{"text_encoder_activation": "gelu", "text_encoder_head_dim": 16, "warmup_steps": 360, "weight_decay": 0.1}
Rows from block 8 of the image encoder, named by matrix and row number. Rows with one number belong to one neuron. Each number is 128 + 32 x the weight over its row's rms, rounded and kept within 0 to 255. All counts start at 0. Numbers have three digits each.
# fc1: MLP up (encoder.blocks.8.mlp.fc1.weight, 768x192), inputs 0-191
# fc2: MLP down (encoder.blocks.8.mlp.fc2.weight, 192x768, transposed), outputs 0-191
fc1.718:078103067140123146105109140135147133164118157161109156057145115144166148157182159175190126159142111114111186132121134132097155084091165103196099151115089123128152183160078103087072141089070116138175154128199144168134085109112116108127114079122146128164126158141106132161094114128137129188108120172107185090077133083114126182160170090146150089100109121084116167100095121124129158167117171119170148173125170108087179101158178216150167093161132114120059129147156126122134101110134157152125168146165088108135144096084166099137133176184127109157176116157128115095056119053135131111
fc2.718:127133117166121107088127138092218140142064121085139173137132155151138070088184155128170075130171085104070122188107208147077105173155135107160153109131125126132150178121116079100143164075153113153120095100171134188064186077141119134124156127120132093120106235103088104131133145133174102163120113156154135169120123114146101096035204117136161145130190126135056080160102123135123146154147187133120130115144171135152141089123122151099116156094125179133081125139093125169097122108119132112122177129160097101112129156098130115139124091139125182143157148090108188159083126123136090161
fc1.719:125151119106178114170121081143129177069125155162138144158094146137162119110127122122083109133112116169159153138089163106191110136141184117102164135158163137108214114143140122160099101150110166124151194120138151102108129171171163144123124180116148145163107072109155156124163148187176151167104154155086168102131123170222113164164190133108147110079094094164160098134148177142144129164092106104153131071170111140092122101188115113114136152104106124090143072080116127174157065132152135169136116157107157172126130106083129134136150095181148089162169046145175158231167138095136144127
fc2.719:127088103165126087120143127140131129134175085123172145099140120155140128124123151144085155202118139173123170101118112134090130131162141173153106171113123190129103117095139143169169085115149091099142153145159135090115141122102097144169135096082095160202120189132147091089063129115147131104152081077110086148188157103147086106078126188110092132126088123106158076190155114198050116096140085099112113115159139147094137098121151058079078158168134078089132061152142109147173141139137144125133175150124198126133072141106130127129107089154146152072129167095166097140157127107089199052
fc1.720:089144148202146129195094120153131154164116108142150155151156155079112117158077152080083106161146130091090147124119124109086061129111160152134154109162105145078121141092110101107067170083071112145115108108171105180145138141190120122143146143171113141137134081097138167083049105136121168143156175147121147135164120097134124113172125105136078168161107087071107111212129166126127122162062102172105094122103105084054076108149157147124088125078163129134087071109092146141138202135076130125154163123188072169121099106145081100082118145101186118086128105175135143110149144120134153160
fc2.720:072094172102116136143063147102166089071147118116139100142133147169064086150110113117128174103096132091105087107079093082107116156171126160104106129142189114106151163079092119083105185192120125139119152104097141083150137144192146106151139155177154089147147154113152130184148165156078136104167081135154169137136144133126138130147133129145190156202073095142081150127152053100140132194159116152144107143067115147189110084106083114150119120095084098126119187141181126143118079101066125085122160161139094107155123154099173156106115190140164145181095174109098063111156162127122110141
fc1.721:110084118145109132081051157118121097106126128118103083119124113126190149107141102154137177164140083101157141088134110149150156060155084120110122157203144109136170173166110132094119103084156180142150163106152113158100129109135156030084119146122140098117124060143115143118016108137118161105109117164133162181086133104120131096126116107139111084096117065107124167181162153097149066117084108160135129122099186176150131145148082061054084169159164113108115115103132135124121213121141087116132161168146164123098131154099174123121085162139128169106137146126201155096116131094088105102
fc2.721:123160135193075080170155079142120149103122126124120168181172111182081082127154162118130116095150186142150158124139119151127171134173146119037128101085115165120098117164136120119131168093117143110162171095111156109156153119138104102117110194124122113124145103153098137130146123159160104201109152133101095251125099132125102183102140101148137143111135109083130166125133140104116127091132103118170059195120071169155120076240148133159133080127133128110144166114166131153146156105140147141132143144110107123139121196145075148089152139147169119061134088149147161130141195082119120210
fc1.722:113086106110126189123147087130176133151148143115111125159173115184126142150126100177080116094116114140126142163108084078168100070177093116124097152143127144149162065186123080167139079121100110133115152101151113177154138167132201152152155131144175155106047168149090133169079172126134114111106126158151085135184162123145135162072176139103057136102114125170163089151170113140133086122094115152141096186060132175114165195095144141113170201176195123081168180062111135095145168115140142115148132120140094139113125141157144079114120077123129106173127121126162169092133097088121164162
fc2.722:079109138074170096144144125194095100111120136080080143085208114143110167184122120069074138134105123084133155133176147088176092086137134142138122103181133165148134107181096158125114175127101154124077114196094186145120137130051163137096075081171145165142138086126093171112157164136079109148122173111132173096071167164177127148160194150140098157107115119162141155139164170142136123087159139095144156115124219081091150123109112160133138093112089159170135182105127098128060144129103172146125135135098087149129183072153185112125125109113092151133131089153081106160140144109148135120
fc1.723:116148127093071138165110116139097058120134102132124170082109132156141119194132153144132099101163128121108140188127117120167169099161153186143127112110187121131132137128105119085126118123096133143133170090119129151138077154168081105154180157182153144172093133071134141143126177120159125153139155145085143175159116126124093118141168074093154163114169088067153162131104221090117132179099154134162137103107121126144173094119105155060162194091102142181136076085135080086182152119157168160162068181158185108114121103079126079065132170148111074106152112125120119075109160184175128089
fc2.723:103108089168131148134080167133159059081120132073107163115146123121148160167131135193109119147097098137073119139133134143179148132116127163091117167069179151149171142097149061149168088122154144106119103148198163075165145144135106143118157106113151105087140067127172119097086174146136162156141126109150137098194171147151075180104178142113148113150187142058131113124103105127093151186173089173064118057112163086168098095153132136120162104095081108133079144127127126067147136095109160097166172097162066150149120106159127105051098127140104169128107135123105182097111102096153091097
fc1.724:183114135079149112125110173137128074131085113146145111112105096136192114084151146190144125101207134161146081169164158110094139139104155149142146131141134110152169093150162114128154109116040125124153110133112145185112149072142146101146186177112131092118139118107062125120141128163145156137134176181057157120118096138131099126177119099173151138116135117097113184205145199100132150170113169125141107109127088070184131158063158104070151093165140103106171137167146133106157148101114138105093106155118089106119133121114067058111098154180126101134141195129176181094193087156131137067
fc2.724:097116156142138113096130129152080141134097145139130179113189126098075130145175182156052148130123135185131182115130106133129148113152143126101147129125143164110130165168108082142093066089132117063111091120121129082106129125164091130154095204143057077170106117143110083165131120104173090101123116016133146163145123144147149151096118134203136088138084093140144089135150081146114068090172134145162085090101106128055132060174158084115127158153140076136107097170169088143097113114125151167147114139140094132111078147113108175098173145203115135139113120127147195079120093142102164145
fc1.725:157111167143116134112087170139146181109154126134074160147110095105135146091137130113129115103138134167097198153067146128171113093164121164086174135178141162139154112148077120079084180169132170073078052086080138114164164143078200173124162099143127091141113097170088115143083162134135115105150139166088126103102141129173181129134135105196142096135119166142155086107090149115198134166113114095147133098100190097105173192122144176101097122155167102075116102131186172096081112153134118127113163124161208121194181120132127130160167160140103084151114132160093102127148130148121164167
fc2.725:171150110152160126172091076171207122079142100149160073162116119145069110093131126112133131102113046158123135065123129076150121155153164099143166108109156144076109132142143122076125127186126149148151107032071136142113049138152114091097127123143169173119129150144131088119119148133075148139056109126116135178113093179110196111114132053126161109159095082131126119131142166112092146158124086124121122117159040145127178111154111115055147110128167120133066128175116133088146131125114096101122105115174155135137115154166139152179132158143095095098110156110125152191087138117063060141
fc1.726:126199067131090054160078085156077113118130136130129121127118107154164116157156169112164092111133072146178118097104121138110135062080112097159125153133184113118122106163133140078075040137179108126113127075126075121165083123120149114125156172166140087115137109131121151131090084122109107121103151123157120154135154105133145109065151103074093126142148136106171158121181080091138119101097093172140146135145088108101166157196072130097123132100161098129174139054065104151142160111092126159184111129158105106152136091085052089150108133134095118040141164101107143070117170181109160140
fc2.726:129120152121094124126088118148196144125123102127165122116115105107080090161177116140090119157193179098188132105112127096154131110085152124127067111061138128189129084163138115139112140169136157120124153072100109140134178107157091116134205159169152151119118122148138150117143106131133191141131129145142147119080130087147144139112135193114191097154155069149070187152108132115139158103196093116111114127091109183160162124102134091163166122058122158182173033135076126169119056122208137140115122150153092174126104074095096115165113157142145132091114150074178115179143128146167083108
fc1.727:180096126139102110119094159149093126081113100149083104103105166095121111085092127080165151122133158110093176130072134090134214126173083146124144156119121119112118107191078098043091191139104169103156171086099168099079081124106115112125171159128152103114081153075153101122107108131102183148151137116113118127092081102136129072141162123116103123142106099128164114106088090093149132140120106106198121133087135154072147150168092108121150103081103126155081142150121181155130133150076172134181204161140112123100129102135079106122110092122128144066102153226126088126093061120152159186
fc2.727:163132201132194092087120131182166136108125198121128145133143104105077143108157153089112075139168140219129138071145104142168141170164127139158095158137122210075092148105141100133162116099163142089179166114048116095095086144135102126106151100173197113121076136119163127140170192148105085071098123195100158115122126155140154096147138151131112078171134090119144164167092107128164130127123107134120129121125100092097101086114098128053127178176117156127087087154099153158127062110117081150115159142144084168094172118117108164103075156148132141089147153096173160117115127110178119152
fc1.728:166086113145098162099112090111189108122146116139123094058076141145204075144085167137117102095178095162091137107120127174114150104173153213118110159170125159109161098145076158144114116079098140167084126154169148142113140155151148130175175157109131107181128109113155115133105068120063084101154137153057179102114080115114157193096117120116172059091118135096147166085143059143076119102097165104160099106126135135110148145181151121139167076154144138198125095126110069112104135149135097098131115148103129066136143088118062061135089146178116078112123120131139133108107122140152168138
fc2.728:139126089140132135111110127144154198149114119177137153153116147072133141171133130144073109083147154131103148095161157160134144099157167146078095112119107159167045079137136127104106166127107127183068202173090170172115117137130160114149132122146185145127083136092123142100139089112153165133129159157140116170141103175141108172086122073097157091172131120134130149107133184166146143104139133115126154169049164115188152161108125099112115173177181173102162147101104101072165144105142215076094173146160094091119080181073099097150084145178104173100096096135099132153075183130095109146
fc1.729:170147144129135094149098143115141151177149103116130142113113048132108112166100142219110142110099133202152093126096100124107110127130137187104051117128172158116198151106143150107149111115147131128133197120177106130144126160078170121183118113149155084130139101116095129075164117217069137143106146149099110150117143104189177096117093129142117062123179102146120145155138118090138091149126065119111143118114233092133137119077061090148194117094137128116188108111145141123154101128146135146144107223133106105158110126177135129125128130193151175116143147137104090193137143132074149095
fc2.729:112094146097145119166130100111105116086112136155132060111123177123125065097111104136134074185135157126174179108148119114123118129144099137125131131136125090141159108065170133129116131109157165128139068084074141161100078177101152147113133183127132190070102084104136153102182093093119150091138126126102112011074098092150138198138109131150135120118125145160099151110163157132164129218096111192127093081177139123118102164108148143139109162082142155126174115150146078150123093154069060152111102067166105123062165075133148154106120167118071105183115131119134089122132141086116078140
fc1.730:148116131148095151104125162187101071170137131189147088167144084140151147123097165112141071093163131111119184121084107108131100072165126188147150144139225172105135033102098148134116135102115163129078142106120117071120080125186140112112147164121165141130095124125089120124126148133115132114219099100119185193088043098149106112131125079142126100132145146082121145141106090110113118097101139094103170148109114179167155155149135132143136184097174062117092121125154124091171109124174170155155078140171105153156176092137091120133200160149099068127155166120127134115133144124159191142
fc2.730:223146184180135094134170127052180118156098113111130150138133079148118125167169133136116181123151189149176120117147101137123125109164204097088099188062112134089123127175150116111127168068151117140164150103106092113171160157190137141126147182099068134148101087114138150065124129100114080115134134060127103140120138105124157106137146077158097101155091153089129207109135120170141098120162164139123110047081120117166194168121151184075128146141133191107117132097205135131152116150154114105107138160135134138135147102120089125085127107182116101098189109102142154128079150136126144094
fc1.731:174111115143123100109157139088131100171099121112107174099155167160075060151075118142170104117153162103105168123151079102123178110068166143074157150138140110112089096155098166094102085124117090143121126139133136115149144143161177095149142163163160070056120106113138161197092114184077084133147144163089190079137164115151104142116130120113140141154130173123165127134088058110135111085152165094153178120154083145091173191167169098094145145130135148159140135098205160087099127128100133195076122174230121120094092121116149111142139149185135118109151160122141162134133131095069173145
fc2.731:067113129060105151101140128067159152137112127138161114083082152112079155166127085089167108086105121119130123159150122133122100129160158156207130154135120129185139118111104139100119105222106137167113177171121155152131153155123144139136099097124221181155105096124112115101174088091107111095161136132161115069140065126167055175132166064108195140158118133169146175152141167141158092157144124154091134076138207105162117171103145147065127174137154181097101158123129139080115138130138164149126154087143116110132142134137084084161125121137152139096192131104101078156107160147174129054
fc1.732:156094126145127132210155167105112176115155038090119156158100144134107077106175102192114134156137057100146128127102111099108096134145177047125107153145113159159133123184105076070107137117123129146112113166071103188181187153112195110107157173116139168117094142142168137121122124098126175195106167155155108124131106124171165093205121173141124106142125097170223131123125136125115091194113153184183100097089182125147099145170115099098126155120200155123189120154164148109153093138103114146135121125079159112140118135116128144154109159160096132105115110134174123160128069133117145134
fc2.732:125141125120166116124132086133156155070142152126169087115185126103081121180182185191126131074110114144114134127089148064128142114163157177120129130129137121138107141185133133092185189181075113145052177070119102079075102123121152139119125106152123149092121238200125071124141116142124093092096098092127165160137126132067099145154137156187143130135114097186102114111113149120125153180136082137134094096099086103108101099098132069058076157141131143108106126135086149089123051090102124117124122143180082138149128166143136190118140138123102128177145132101143137068110115139169104170
fc1.733:139123155104150174104075115107176080167159151132106124157113156055138070112139191137176085069134173087185112122139114121111123096089089118067126140083131119132173152098151144086107130171067125152112146100141138131134144117197139138150155158134114122179079113140158174186152141138035158128132104178156064102118133097210115100116127154153146112083081126120131098128138177101119061107138081110091123114101159101138135141122066125074124140165149106107152104138132089121061172150135183155130102165142127117143162109102150082134109133169174087058148157076175087145131059109121155123
fc2.733:185131100149103073070189102077129140100110121140143141106095095134103141117160121117139125108121149181158183176129161168072128086098106115109148112170130143140100100169235125164097080067143100088113155127139132101115126082146086159155126086076066092128129164125109112150090106136188067102153174092155147158167103167053189142121125124159084163168094153100160051130159186185122109107109099146081116139126106116085145101137117095122107147144125031129133089123167132124163083127162108154078128141079126159144120177122133126121135095136158118096114087139137155120110160091076170153
fc1.734:147085167145076138179085121096141107130111095136123091115170192089122091132137185141126153158147105198134148158133168111070090114152170112093185139149113107168144108163117139115140097106027113129134128127110184135122157128105166143128142168111144173176079096112143124097116120133129148155172085099113112123092120145162096157115123139100134142085134106133166084084129126095092182131040171162149143113112100090190153125155096129095148113063121162172194210074082175097114153165096114114139141146157092146110117150079114101159084189186170109135192186141122128105113101121170152162
fc2.734:155172173143103074122148128139092060153136066172083118126104162054129126108182142126105132171116129193143070118169152197118177095142134145114164180065132129078147101110180149127155087189137180088126105064094145153147093093124078094137099117112167176108129133091140104114152125167153124110129116130122067180168114082115161122136142145163143112103098161158157160145149108120182133116151145102144130148092163183124112110090165083126130157181136086156123136125085145045167139165109119125091157166101176205119095202089119134095126136150129079180098092111140108116152103151090107098
fc1.735:141135150108151133127123085097114084163139133145108104141102098152165086133103108182028099100151080112181090109087150116103130137203163210130142150113120104132127117092085136074127113164107096149087103063130147132078135117132154133130127104187180109175090152166132105143123097194099110109186185175112138131079072088181133119106161082143116083173150135080188138135084121174152146117101119196151119104140179128153129110107060043150134125125143127120157156121128154149161167168183150124156106102122087091145125144133108089139077076107125109109185142092153123172104070159103129104
fc2.735:132143125196158136116154186149100101084096143107178075166091097122110152130135127135043098124171201163152146157108139156131075134131137148121146104146100137116113166100189150109058144157132116081136134111137119173108133119127148114146116140141151097164089070162130109153164166111134110193082132131126167123075065158139128083131189092132111105168138191155196064134176072098120089125157040120161128141122183182090160134169165074159162080095105109102150132175118151125076125128117107148077146151105092145131135124139152182102173156104120105145188098187077145148147126143134165115
fc1.736:124063051115155078163095122110147157071151046086111167112156127185107119109179165161104146117137149145130197135123137137128106087154147142158176130221164191113102155133129107122119109118154104157153178132104111118115123142117175107065119129147153138133084158104100131116155146125128107173115121125076142130113113100136126094114045181126112094054137150074163184157130125114113041123132114158127131122148190097133146135087126189153195109136139118165077088097127113117136139091146156181158094146124140138176129098116120149022140156172151085152173094172127104133151150138083137148
fc2.736:130132121114096130163084156109134144121135151131147102127120113144101132085074127125116169114110141081124159118161114131177145121121154156173186143104179132129089155117139131106107135112183137146157128058048078120116098093186187212101126159122154202063131124099169136138178105113085138129096066138150051157134129100112150193093135156151150112127067194158070098161165179125101162158185095159159158142138112134154189138091162117094123138158120099114132179176182115114091141097128168077177071119155155100068118156173103161165123160122098128103105094127135116143142191108143167098
fc1.737:157108110115145113077137135145115128173115136134147141081121109132079161127121145130103125119152074166113096158085095128073057110134151070134074107094145116115140081101067141099184196145159128151130196113118171159113168103075139113156163112120141131084139121107098121073139099144116170140086165100085093146128093105129165146129084140200104057079102051125158126163129121180103104154106080106131136079098204211132117128060112108128097123108167125118083103151092140165170104119074121124162177120075143145096126169175145107073161107167060133146103124142164135120150107104083150084
fc2.737:119055134111128113187110175117116160136146147051127081134132126137067100081085082094103086199057082113118121181107146171153126161104073117151118126130119082167146154107149145154182189077084112158033142144132146181108154073136120131167128094134116103169181119069141162110147125116120116058152084098081150094049096117197109171125102108142147095135165129195146119099170099106125083124149129128122131109120135123121169127114156188117122133142137125167158169165123116132066157140096064102141154135147082154119137126158160171124137093149158093097149173105138111125124109080170128117
fc1.738:154116092135174104223118195199193167142140075142159168129113155128128115160149145148147091114134156110122187121144135130118144129158161116199137135157100152124179135116130121082075084152125128154116096155127130146121095099138096189141160157149169137079124105091105150143143082114151127172120113157089115089143178130121132122142133081123176118126109138088152095165154113113086142141144112143149099152179141041132161107085144069054181167106100075208110110077140145137133095117157140135100142144161153172158083089132200099106134146144118109188146197104043163082112097094119150109
fc2.738:124107117191115159117097121110137143153159130140086108093161121141115123058115118159184144116179088157092119177130098114144115141082130134182127077093183187161156186093095088101152118148178147164118061139150118138167163105193109125120110103109173097112215100132166166147103147139097147129101113092077144116129109111160131157135126147099135141237100171118128148157124075127117095149108093143125114160163099132122127137156125114096192135162116172069107121170165163081130154174121110087108084113102099142112089148139181072136160184160164118096155214078125111099200162112090119121
fc1.739:148107083145144120173138097088124142117100137146124159119126162113152127150156170130120143144126082116142171134167173076165141124161101068176139099153117132129106117111129085139080117114110150206188146111108131130095097180189133139118168156117172092089101119165146155101154081088128146117096122154099188104189116110184136165111138140140128086117133107120104055191107137161052116128100130174142129143114150074119083127135154171099103109114130094153083157075161122132086143098112105101130169075132112172183130076133195046169092170147126086096102178151083031145143076115118194131
fc2.739:151065121116168125101089101096166130107203138092165145111115166128094183119110139163157104061113122125112103169109157102131138132087090173189109082133170076147187165082123092127053087145129133103136158097184134095094094088184130092145089124131150154081160137050182098151108129143149089135128095094120180136083112122127176131093118154141179156145117077115101182148129118129111156225184153140069126128124155133134093113084070137102150113131093111091160131141123122089088070083132125103156073110155100114110114161142127133127159142148138145103174187097085105136209151125095108114
fc1.740:139115165148201176165130130115137120223130140100058137115175138142122143156162107070105115049132174130123147101127115118128140115130156167104071186134120119149130148128141143090140120079169107150071100148071038142200110120151144173119137137108116054148099091142093139134123083138115125158164152151151107152112183148146185142137131134100113137144170144108144166079123114149053104089057114072088148146108140145117180138173116124105139109179118118119182133096116172163143129152138169128167107125147101217104112131199121141081102093140128133165138154102100063172082189131122131126
fc2.740:177143133158128165108115073100159105183093102120142175112107121109084163204197136129111144065187083163128075080101148134133138129130121093063133152095128157091144089132089117120147103067204132092149079105142124081132176104179094106147187170111109132082122200119110138162127092104180072113148134144124088165141094066156115151118130096102113118145130074088126133111153140152185082132104154153139049083132132158147175108161095079155095172124157156161129158115132154154157174154143122111114206137091103122139081167109131148123061114136146109137096114097126102158135152144093092073
fc1.741:189152122118163178095049143122128116135131137169085101152143106152150148136103191145142128104163102108110082202126111056171155117211153085121170128110149205105134164116141134154107155113084123075125118145179114110103129151170137173085133141179171081113135113110131133126119152173133116137098120185128081091084136067095143133138090112151146142193126190173117114149168165100138119151158188145152167180138166075088149122146086114122136117172196137070136141100138101189104096148141147084118210098186129089114189119107116103150127122180129132109100146119091104155093099087113112145
fc2.741:157156140147085046153147128142123088149112095109092147123136133128163118200193156121094117119189135171114130147171092080101172096100188150056143127162107110159085082125153152081161114168127152157122114166172150069179107148148146086136222175115118173101134097092173141129090108109126202106148161137093100127134118143166112119122125109126122152070104135080101139140203178117133137042137110162154096127132093139177132141117127103115127171161088141168132127093118164101180146165130104130164121143141132126194109119139124173106067151030127089158117105113192151112116112138143144158
fc1.742:146117100068122094145124066115196191175182114115147117141116135126113143130126157169113064122127057191169165105178103073115169107172163123145169133154089106109158075156124108122070114171148090128131159087187135178120088085138114131164145161073137161081133082155156100142171129154120123129179135160084125177118125148158102116167206122124152107136143124115155148117118133160091114138165111174160069081149121135102120150067119107143145088136129101131142113110148110148149134190130175195107137110173112024136135126111126108133130125112181107108175151169121131234099084120111104136
fc2.742:159107127140104111168182108120109111137117115115119154088147086138100132167138206125138113120090161067149132189163143111169125092136111159166140112169112131072115147126088026137104107116110141130100135068122137137039132121175140109123068087117164130124111151120189089162136120118173113148116124074153061127140149110168053133117172132188133094113165119112153125134157118144191126138154128160129095179138110090168074096117139096115151116185198136121137175117150126156118110130090177122056215124104131125180147114058167120167154159148167132115165143157160120117131213088125167129
fc1.743:148128080052104157081141097109128067136105125148081099149075130098164093113142127107103115139155104152155111157089073129158079092198162115115168130113115132111195169154115183096152153133138125161100146153147120180036170151107137114132160157145176142118118091118088079127095108197124125106110119117152098127119079144148071123124099119156110128126089159169131178113197147113174127099122160106084108110092213132136159173103109101183146112155123073115130132145129111066140190157149130117123109112124160103134090193135110113136069085197152104102187142164109109144150075082150077178
fc2.743:147069140151128124101099142127122104110131153144141072196127071149127171117158138117133118150108124206185088130138190111164109130115075085140128097130137120157109176131112107153109101074139104129120090124154118071092127096148129082139177132115120109159158120163196110161088146131129127148162085105083186127167083130095132114150166114184133120180116160135137133072041122079127065101144167130084089175140133154120116095164165126208163147120063079118116161162149130078100172139120115191082149158131100206089124202117105127134123143149156114132114155206143181099148110106092114168
fc1.744:139158112113117122072126158139106120084098118102095155122137120146151102107129069112104107089126132140118085114099120149117136111102103115117112162184144120186123132113142147166118149140142130174109126113096068114143141067168124078138134110166120098118073127134085202113065091127030133115172124127090155070063117121181107100146130140098115113161135155094096091141107107102167069144155179168174134177150152142108151100191153154074123187098116120085109148100144094174123171134128180143098149115113150047128087136146108143134077049116119088079166145142215085183133069121104094072
fc2.744:140154138135177068121154106050121113133091120140140101097089083106092207136206109161088101091168142139129175132125109115116133109125082111085092130145132105136129117086116159153121037119106075103112097093168126096133126110119162115188157127129084177101131138112128141130122083134166069104078154129144157127085092132139172157163145118161098135191140120089127184146142090125145086171107009126165109072148140127186119123105128104069183208160143139181092108133139145078072142132114127129158151144121181173073116104143115079135098146107135108127119164118144114181151081134097144093
fc1.745:129121147147096125143111134155085157193058114118105120124198080183168109123151091163134141071150146172178178101165118113092129121115143156132167153161126141099127155104106120110165123081132150158081120097109154198130103141177179151167155144179141088169094126118099108097088116117074149129049174213077112201166144132126080177129090174175091129089149142145098110074068099123108122098091091139119142139110133114122151135147146147130135150133135092091099193138121098102152105136080121093140101131111095119105153096168121163154085136120141111126087174086079141092081026114092152107
fc2.745:079118174135127119175142104108113185103117145109104045075096106101108122103099117089109112108111123108127175091133137176164161087124166190134105146058142058102137095132090076082156129137143191141083100118058117161168140100162187178174141078176137159191137105116171153105168089132104161141198091133124161138146183156140108173139113175171115105062114139149107162143123139143117128160165112152102143170103097150127094126109131152154082113118152204109138156089167124134131097150130219116186120158193140087107125128169086124131108160095147127100090126148110110117179173150129143118
fc1.746:177183093094180149134125129162128090174148126131121109131102117147135135137138183195153099172161085147105088082155167106163109083070111146090121122128151123105107116171139122143151104115137143204099139110199156104126142129187198093101106140140158053122148106118137187154152142116130160165098140164088143103122077124147134103124139100187135170121151143208127141152155127156189120153098157087120142153142087045134149181089101135113131125138158093161118192139103120128169176104073048135149166149157101141198141077127083119083082156118140096155177108142120175097176076100132119151
fc2.746:092081148121137101102100167107094088087109174104093111126171086095086121082098109113107148157078103145114153086221104091150141135162088107107104204088142129151140161159086095083160151123132106113118120130084151135109138108130128201161200109116067124153106107133127120147153152102108136105191138080081161046147132127101129102123131137201103126137102091139125150075144101110133071058130091149180091082117138098143117114100152096129204149089101106143058128135153112142095106126088094213130148126161140140111136110084166163128163179158139156196134167115140144082121072165121142119
fc1.747:151162121139104101109153106132103130159138131129102042115120132183155114172132132116143055165158105111145135170040098108089104061141136141134147138153162111055148143154036109167084155121121152174148163103173092126096116103162156113063182182127137148116153091121109104157139140154075145179083168181140157113112166119114167133143175109122115079132093119097164144080109147117151102105160156112096149160073120081123107168206123151164133156121132133126121182112135168104108183076093076138107109124122094138203128141170106145094168157100124085133112113171100156130097198119102114062
fc2.747:172149141083115167115139159095062117116156150157104060159127142123128124100084141129109152154083115117192076137121123184142141114101132118200155124118157050167143098092155163133188150078155144153098086140088139086098122084055153129122110028066129127163136124083093160101113086095133133102186076144163126108133138107126076122123114142134100115110131178124118133152091106107118119121081130131089176131113142141117103139111169104129066115146083155057110125144130159112120147156138126120147091136176201190098187049140103095113102155064081164067122121115167104109132075143139105153
fc1.748:107181079126082152159036102139113125125079109147130104198109105130136143139133170126165129088176127078135112117170129103086129129154146164132152144149117099163140091115161176117072114139108154095096142149138105130136166109164154188100123131138181097157128063073115118136134154135142172092102138158152080161092117128086102151114144136110126158149091116113097112203153163095114122147142120180096090150152098119103122137184134131137145104127130144095119224099197121106083231103131104151145095189113156150131139213130089046100132123178080099067160167102156162131139106190142130106
fc2.748:148068127144164155095154125113123191088104141110138152175141097109101141074131109141118147115094094143119157106152137167162192103125128092072166154072127174117097104094123098114149175110125128143086169153108148150118129107154069148178088139133147121177158166142140078124116160077141050123134122086112131196138129091091072120132088141151125139105105145182139163135166081078135055077136135143109077128072108128102131066155153165183108167173165096124133089117139124143192130173155086129080194119122137169127073175083106175074095108145156104080177120095157179069149117106096136110
fc1.749:161120106157141134158134154134123129168114156130138186097105118136121096092069086138117044124108113119159187136157164126192136114135124089137119162137129140090189140125069139119111086115134125147159143116168131148133143117136117120144142096197168094121126139063160106152115140176140144136158193161119105179113149114167099168145136133074153154164100112109216136106161092050196076108131081067118134157067138103106119184094155121113165158100144125157141131106102124079066147098105131097100119132136137094171032068105130162184145119088158139131160161144128127135142098114021183130
fc2.749:106152138082120156145123143112118078116175172140125112123069165134149076117092110086144100148098062125144108074150092068130144135101078116178187169183119073182168132075105130158099108136140118130150111126142133124058140162109144192093135095102126174115115025152131136098076141182066140158186135143183130114084100056162121143125125114080089124183157098156090111116130123125109144128114124071136144062158175162121076143088079150159111159100092133126167112121124128108153103118148083146192101097158126137103130130150142077145142085085127125149143161114155091166192059118151136122
fc1.750:179114104141181129128131152149121104172088129188137112152144107164144132090100103180171108149152149163115177128129117119133171090114108090098139120115139127125097139120086144139184133156143140149055105100151131135107142085120165140112217193133150048088110138082107153171088113188132145109092150097141133141164171128106106065093117071165083107055147172107153179097164126141181100098144082130093088102108112132102188078101097141073124118158138081105103126131096109142156099133095125136142128176159177174165182138097089145101131129113157133156149115184178165052098046139077137109
fc2.750:111126144146144068123155123144188174093075160089061113132143121116119143127117130117125168180117113103145136117135157071184137135151161134130102125149144111185146134108116146113117163137133111166050125157090086151037144139157049214098133068168132134156138120124117148117177112153136149096137115080081125153088108155144159156066151116192108138161129091207088114100116121099081111138187135161121095130116107115112126093125153142085110122124107112078054170133162142070069072151127117182137142187163134125161136159185170195177111106092136179141147156098141172086101117134110107117
fc1.751:150153138131083138146078135172186078116158137163080126117134094125161121115093112097083121089174130142172159158118115154110078112170121085141088151045155083116141108162130145148151119084089164154141119152137117160133111085101156079136169157115128109109077102129115083105089164109101127111142084146096141134151105119145124092169163150194164162133135137110131105198088124122108172151140168086129167126114180094114134111133142163067162094136167080141107120174072116177137120130178130190135114169164184108169100088094098106147107072148111085173198159109082108052118060159056116180
fc2.751:150104166171114096113111144096154119118166175126136085155134106118139096147091119152138122093074165124138125151155159106166126124186123123129077095113149164122130167172100059140098093141104118164135145173129136117102154162198172072116149116129116084131159182166130091141161109152157114121082131133103087176113142123126096115090166108119148156201069081164177126103157137128145070146157104160123117167118153127091120119187149151093143136162109082155166170169195111084103097113155118117122142118075145132148160147135155131087120179212160161152129109212074194096169207135082137215
fc1.752:129126185147046139182115138161130147130152111125159144090179109186105150166101143161114115085106116160072118147138104131141107148132117195100115127092142118182124123159175148102083161164167091157122131215138145197157125101097199137103149124122231150151080158082136152133139089149120103165079174142104149107050135125133155141107101207097121146146118145081108105142132130118102165164118099080136152121191132072088117133184098078094075159146164110102098089095131124105109147137140149074165165103179083177119123091116060119134131151162116099154136147103142102137128130103126189097
fc2.752:138179114155060128157126103077168155148093059113130055128158126110075192098124115127106125118092094169158112095180127146121143140112133162131088112133159119102124170116112148122165133068175189129086125073108161191133122096123116136099161072113183181107128160125185175083126066170096129053174073147135101145162117106155111170145086114125127103093133177142176126134109099096116136172105124078159078126103118183140109166101096141136095134218167120146124161112138146126155125136110165117099132146128138096165075119139056089176087167098165087083166094112106092110118132117167174129
fc1.753:161112155129088102179063168144161116171086059086150075119106151126167194133133098110168163102114165124148105076083163129170180154099125145169114107162150140135108101124145166114139149059174159140097198157096095072139128106159113110106166119132164109160115172090103131081117121133177093140171113182112091158049108058116121088134124068075157148106102083125077122115129086126159100114099107133130168143098139137156151105109084128122170076064173115131112154134138127189146088109162108136173148150109150111159088102168089059089122173124159134148116126166123076100152091082088134120
fc2.753:149141161079148132125160106115092110127182150117106094047207158143142156156127055151078101121148152167169148128149117145158126081107108077138102132127043144138186100155151196094104065128097160093143095184083132114140110146111123121126088163161146125113124117093144196121148123069145090184123156164144162077069153147081123154157171109111079136128099080125129142153150166131158138108128072135145104129131130086123117213151124093149111180145118149089186141140142120145109081139073083158088126086080123106101186084106147119125134183135095154185081083162135141103149137105162167154